{
  "model": "image classifier",
  "targets": ["patches"],
  "norm_position": "post",
  "patch_size": [4, 4],
  "conv_stem": true,
  "optimizer": "soap",
  "lr": 0.0018,
  "beta1": 0.9,
  "shampoo_beta": 0.95,
  "eps": 1e-08,
  "ema_decay": 0.999,
  "adamw_weight_decay_other_params": 0.01
}
Rows from block 2 of a small image classifier, named by matrix and row number. Rows with one number belong to one neuron. Each number is 128 + 24 x the weight over its row's rms, rounded and kept within 0 to 255. All counts start at 0. Numbers have three digits each.
Before each neuron's rows are labels from the 100 images, of 14976, where the neuron reaches its highest value: "top examples" is what is common among them. Only what is clearly more common there than usual is listed. The data: patchworks of several textures. In brackets: how many of the 100.
# fc1: MLP up (model.blocks.2.mlp.fc1.weight, 1536x384), inputs 192-383
# fc2: MLP down (model.blocks.2.mlp.fc2.weight, 384x1536, transposed), outputs 192-383

top examples: black (79); teal (74); patches: five (64)
fc1.200:154181137127138127106172120086096123135138124120123151118119119167094123099110079106145139112161125151151126157119162123128125158095098120074151147144123121127103085119113138100101095116139050123148134129118094129160127115131088113132153123083122135149090143176088162100156086070077158145171153089108100126117093147183095090159105096090168124144124096115140137132099134118142101140103124099126149133147150112157114099134125127076104146121096116111093116147133140135144157147154131111160134143111144095104155139101124136094096159081131106142081110119113116107107125095133117133
fc2.200:146132137176120155156164159077121128110081126140149127143118147174090128132082131155137110155110107136148134086138110139139141117124147124124081122097132148181123097134146110125177155133151129114104089135104124150157133118131130153116134128149120113110147121096102124112139124116130087106095158148131133106141126111094139173144128069176121100112090140088105108145093173137124118157106113153166166157125149174159151156140105127148146123123137126112141147136102072113121131097121110107148121125148090123078114116121110133081155133154131137115128130100100096142113117065124098129

top examples: black (70)
fc1.48:158129121119154109137120112104150112071149112165091109118133154096126122116141130132169123142136115127135128186150142145174136113137114131119134123091121134120087096180127157125119124092122131174146163100140134126075103129163126116158140100138106138157137114099116132094160151121139104150140168126074131141101087157131116117166111130135080102141096148086163121136118102078120144130129129134145122115115146135117115136152105134145122141100175108081128140136102132146145129155136096134156178113124093120099099177089117111133115140133098155145145104148149152130096169133116172129
fc2.48:074187153143143110107133163124182124136164125110103139135109113160135121110077087117098160108101142130122133137166123151111165081138117089089075110155137117140134156139122134146080138153139199128119113158111145140133158144104104091110146136141157127147170142116142126155119089117139136117164085117122123148141136161118098131117119122138131097115124122110088130151120115144159137096167110120094119122134154106125172104133124103126158183118111147153118102153163126111134117138122159171136112105152144110068114114125089124154108149091144105143103146124134113101148114116127078144

top examples: black (78); patches: five (55)
fc1.678:114137122136141152106131141189123151099101101144136137079106095131125086141126112156103135144136120119138111114146174100087177097116126093101137138104126132124105132137123152135067151114106136129092126152095146112114123102125123136096154117179146127147139120180135136168128082146123102114115148132150135138154138091108149121138117148133110078135163103145090170123164126115142111128166107131126129124119142116118131093124118145131098130148112122174129139113124165136157157104070134123142117142141122124113124093160117178130123133129151092128112072172114096104118107134136108152
fc2.678:110114149081106115105098120108078086119139167112089136167137133145149124169135118125118151089073123134094162141112154144148121151096141095131157122109112119158176168117142130117141100138152114152146134152149156142142165156137127131152169122103145171139133092095151144103160135139122164148100112158152151132130156140113157124128137108107090130100103195134157136156118112122090096121096146158116140185135112129161115123099128134122171142121145145159130125165119125121135145140159114154097126130145141119184108123121152140108165084159142146114099138133140135153147152133114161136

top examples: black (89); purple (79)
fc1.157:108117102098149095106116119162133181128076123160132108164099121146150181148147089102154107108134104081108092119160105138150109148110112133102093104137134140145134152109152138145090147133136085144147149144131123130127098109104117124122140146155125132177123121151084134138107095164144092125125182110144128176150170131109097145111090171122133134094142121130160162114183161137107124129185115134165066137147145127135126109107129175145137127147111135125143102105140095137090164147135138147120184141145125102136125119133170117116139107104161159101130091142115129134151163125119143149
fc2.157:080158129108117133166102099124140149136154127122159157133078107146150100156139119117115134105096137127120108119133118056165148124126139051098163095125128155146145134114129129132113063118119119138131097106115128180116136115158156151095163136126129138103092152151155178101150119104139150145133151133141189080117134147166161115121106106138146115152088169108111148120124141125115100095100107148132155137189153157133108133109115092094117106092128136111083170139112136140154101108103134145126124101101109123151128122113105115187187116112100134162081089121131114126104122119157101151

top examples: black (94); teal (71); patches: five (69)
fc1.722:163196146141144117150118099142128164148113139115094106106142147105157153124145152124157126135160127078138118152127123201090112155124156174119111111140139082109093116126125144106147192123150134128177118160123092114129173121144140153174143134139159097150144132148154095123134151092100110137130132122105071113133090105163094093135127148095138143173125137116133136092151081139140122146134157142143131117177070119143146127134095121141104159113143126140157137104131071120121136134177137124140085177120143108160138136125122110111108113136131143127144150157166144103143151083132113134
fc2.722:154117136167137107129119146123138098146116107119114119090115125159127156159154084150149168154103174110160142158154139146151132111143149126146177138108140136110131109127145137146117134129140106102145145108114134127153099162134109164136145089126115169103119166177103074130077111155101109117167110118084136156139089166128129144079178135121152122117149163137112080139123115136141189125108119144104164142124116128103098108140151178126147175149094155128135137137099162119122131090137107106098174091183137171097139107133120130125102161109131113103095112159104140095105144122146140095

top examples: cloudy (39); rays (31)
fc1.444:154119135151123121102112096110133120114103133158135133090125121149103135129147113113123146104134101100149127174113118113117117087138133133102129114103109147123152182109133114123148097109141086170137149098111092114157125131145130124148108161141163173126155117118141134176118095112111147129160095132136177063153136141122144161108121158127085146114100136142110141126137138160128110085159123108134129150118184131146104166127100138118139140144139140123128125142071113130148179166100116167116140144153112149121121119115063142129132113141154168143109076134150132112157140106126169159
fc2.444:131162155158137113156129177136131100121133118125124062138098125094135126104088115154108144110138157135131171170131140141127158174114111129124139135128111083143118129140103144107138115166134134125102135133110164112092128134124128089147129112134168112155134154081131096076096162120155092151132121095111152119130089136142135076116154155175156109127177137123157135135149124139133135137125151094127120122086117129129144137118114122131157139112144143112139110117189128109110149126091110104151122146093124150154155112091102136154143122112088152137176131077105116104128111112143153123

top examples: cloudy (41)
fc1.217:114139125144110115154166150133120086049093147124122145097122121163157125136101140119088122119107136098107093100170154108096134115192105133117107092108100136163136088170096087171153168167117183134107121142154120127113165124163134182116108109142117178077128116077109131164102150116118137187068090116156127100121076120167131130136141128086138099125158099161125162123147119122142124146096144119159133152118113149160140095130113147168116152106138110129149128101143099103119088101163090108143144154140114127102119111116102150125141129129123141152122100131141134129136129094158057097
fc2.217:097109189127122140145155083151124133139149156102124122121149142095153124161130148110096130146164161171127170147102093138113147135132153123122154131127143156129124135101120102096110114158110143130140120114143124096118145133116168109155148146116093149140108167120085152168155128163134120119125124130137108122131155133103165145134147132119128120107112108118125112139133117087115078149137136114079109136152154152117110187103149108112083155137090077084151158120109145151105150143169106138147058095153138145133083144141139133075142117112113140117169129103152147113133115077155100159

top examples: cloudy (28)
fc1.527:124083097106141111114132153127156160112118133112167112107139114096159120136154130185157074119105114094108083115108169140164103115116117097126095151126143125097148126148151160128105127139152152089109117119120102125114125105161157080149120128151143135140115112136088135092103103141113123148162092107135142129150118127121136107108096146125173126114125152108134132157149148082136145110163126100158114167151097137118136143125109144143127133153147130117127127119151125102117136095114153113137127136094151131101135165105144179181110153114113130123111093133115112144167160137164133095
fc2.527:097146120123159108110091128118136094137162153140144113152140113163134173146122156111097099115125116169107112143151115105175145123120167095140107129119139136125133149124101150137147117136134157118171117116161115075146166109106131148083133098109109145076104161152104130100101129140123113127165119113138140155120145165118090155148162115105131123171149125125122156106135144082140138131134166143099143089117134130129132130091105165079145122097149081150145147141100159136150139154155082139108117120110127132124114103126152133137137124106103137148145169115090113127147138146114136118

top examples: red (78)
fc1.17:128124148176137094126130090120106133151118142169149103148146100143134147131144168162139142135159100172102138148077152112138129114139118119151150137121151146131171128135150116138102148135166068100110131136144098101099117114109083161125156123134139138099129137154118158138107134145104120168115120095139076157107129118126121106132141132108143145097140205132090088114139173111115143155125141117119112145150167101156109084108134140152155155141121075171102092128132154114157123117166160133092129149105130126123101119087208155109105138086160143146172088105117114158141104094126131096
fc2.17:101149137069124125158090128137111178117134094117087157152094166132099145142098152084155113094118126156117120069140154165130144121178102150131086097111087110129146122107123110118132095094152092164179131133131133154115120151146128175090132109130141139128124097091109104151128117130151091089121128150123129151119126121132109095102115123109127137098136128131168169121115127100132105081138094137112118092151125145093138169133149137145088084095115133065162128104120132116129153151108174131134134123130136130094151095124140116162111127126121122123147110155130135166096148117109098149

top examples: cloudy (34)
fc1.727:142110102125161168166103133152130123148115150112127181102132137163115099150113186167118113112145139130124142120086110142143106107179131109122141141162158135100132125188113118134120111056171125158147147164193102125116133172138154120132143176116102153123119146105128117107141167108136173129136132152133188119152124103125160077138126160124108112150130148157117112110070148172147175141125119161154106140134139124153131128164074119126098171124159114118110129121155109130144076080099145136129137124139142141129157150140155105114153142118132114137091122123116092119129134123138116126
fc2.727:140132117118087151115094139096131152135137090105095073146168155160129138131113138095128109118131122119110161140067129103148172135153148099143108123163108094179174101114142129088139139151119118124093138153150141144101121139130103110117131095139156159112112152084055136134139086168093107089169131141162146123158136108159103125173140110154131184153157116112109138142101107130141127143094142121131140105128120134121121102119150168137133168172121098119146103108098109105112152162151095120183118117107136087113117121118110174129121155163150097119128082104112147161090123173108090127

top examples: cloudy (27)
fc1.54:132119148137124098070085127109113124141120120141176185129123147118135108107155088129141102135167128122076116092086133182121128086131123146123147157127122134116139085166153149112107141137152140147146096149146134141107130142104141115094111099127138159107138147094177191118113178103115120129123151138111131087139143126128088104174101149118101121170135156126112141116125153064129142146177121125155122108129116120100144150128147092144128136092121127091145120117146131125113122117083136093136077133145174130086142162132153175137111119099109126108160118134158116131122118111100141091
fc2.54:162122124134147173186173128125150111098130167108103088153140081117126161148122176099160104122118125093122130137195101141111129098111119136086133156148109096119111154127107130122105110146120130158106135130152104088134127126110090118142112114128137113160104148129098087111123076164156155101157103104128135139109123135112114122121157157133120148140116126134085164131109095140162144142171130099171142123133124123109111139087098133116173134099125145133134144138097126119162117113149101131091137109123123150152128155122080188170154096126146130144188153148127134161127116162105103145

top examples: red (72); rays (28)
fc1.206:082110162129112150138124144121167104157112107175122099147130130074138117141120138090136137134133107127171094121128116113080165171101168117131159174115107126074156099133122076112131105154142124159123142139132147099133137164121126131129136168131157160124113143133132137144137123169074127140135131145126078110173138125095143141115090153128169134144106094138138135125124127168091159143176129154109150160157179109091131135085108165140138138138114150086131106122134099144098098160113078130106136124141114122140155102106126109077089128105141148099142139135102150082108150164111115109
fc2.206:134119115110133106108139165143143151110126143160103112132148116090154121129161122126099070119148150144144134096101141101157150096125133111137115097132089092105115126098087133121128142153134118138124147119089146123148139099124129123105116146148138129174085143148135147081126128135151136138125117174179136140179132139134067058121155126123054109160097193153157148135098149063143101114101127096129126131125133158113121137169113143082109109115139089158143129157093144103122114178112152135170123133156161126121129153166186163152101127191125133105173139085142181147165143129119164157

top examples: black (76); patches: five (58); checkered (28)
fc1.618:149125107104108152093112099127111152133141125093101125099152063091113121125123127151120113143123096112121146184162134089090133102095170124093127148087127149162134164127139113156128126151094120125155114142145150085098148118128123152122147125119150103152173130115118094108122091097099130172107109139152113132126114084148105146136172146125123153118125129143133103114093147143068121162160094134161087156163156086143143128120126124130121130099135123123165164137142155115092129136191167100140084132148131091148124159124165097135138118146151125149118128125099142145106116126131153135
fc2.618:148131126159159132138112163093109137153172116125124090122145107119192101132108111084077187144132126106140090153142123182142085189167117150115142150141127132139144128105108148155146082101075091143177075144121138124136139177126141129122123119106127084125155154193174107184122153127150109140151135128124150101161128145126089125127119099180145123139113112146157105092146136139153141128106108146093113114093161140142108132149123174137072153149143138124122079101132098132132124101125121131146165106128117116140087102089083124129124150145109135177094089113155120153114127123151136167

top examples: cloudy (27)
fc1.337:087120135134131091155154097097127106105136148126122167137106143134112146086131157106142099139067119134095113152131132115109171126088131143129138136153177135159142128166142133120085150084164124105111121114125128176100142095111102142120109122138097116136172149110178110128141081116089104111169111120101093142140156135096104102119122090124127123119079060097117091133121093151094135076166156087149167125137169144133153110116111127177131118150134139141140107149113131138154147136141145141178105165095135129077107132107138162083130128094089103126150153139130162124128132154139119115
fc2.337:187108143130123136149104135117107103147112142067105099139112121128150153158131129154123147140145152097135157110162147113103120141143135121136150094104112144137144106117135160130123093132081142136118113158131139132049129115106137102130133175157152119118086151127126165151099192139119139127155119125129173150140115073116136106155141124145115139109161092145145118126127158142196155147117142130139087122089124135123145105123153104121122120120165126098114138128158091104088105106127109122090130094140130120137140143164122111125141104145114137132147137135159177126158098099126139129

top examples: black (88); green (72); patches: five (54)
fc1.282:127157099129136154156156144113151128128079121117104138140158148110132169152113104140137171118138145134158110100115136070100083151145159093144113136138142143093099131115100119092123146131120138133152116141120098116110145084170116100118140101131111126134148075137143093079124119085105074148123118125142159148092071111104165145122119156100121095116143124124149177145119136165125091135121128133082146140147121116144112100077064125130117110140089140126129170186124134093125138144115172111121094104122158154130100166142076108178104108146140167120171160106148127135111128062149149122
fc2.282:114123131106173116119097098144156137103121108077145161145108152079079124087139128114193128124130137118103154133101144183110101194120122147089174138132097128161090154146145100156137151101104116115159108120102138088165134174102110152110113143130120159130105126129127119133184135140155142101114125130115140132118140182100121126106158114199097127127153130141106116121162177147117121145122138133163137132111102160126173153159156124155127089122169110140135115135126133118108162135163107137129138113124077154129130068158115141113138116134103109119105113134150085135112121130124134155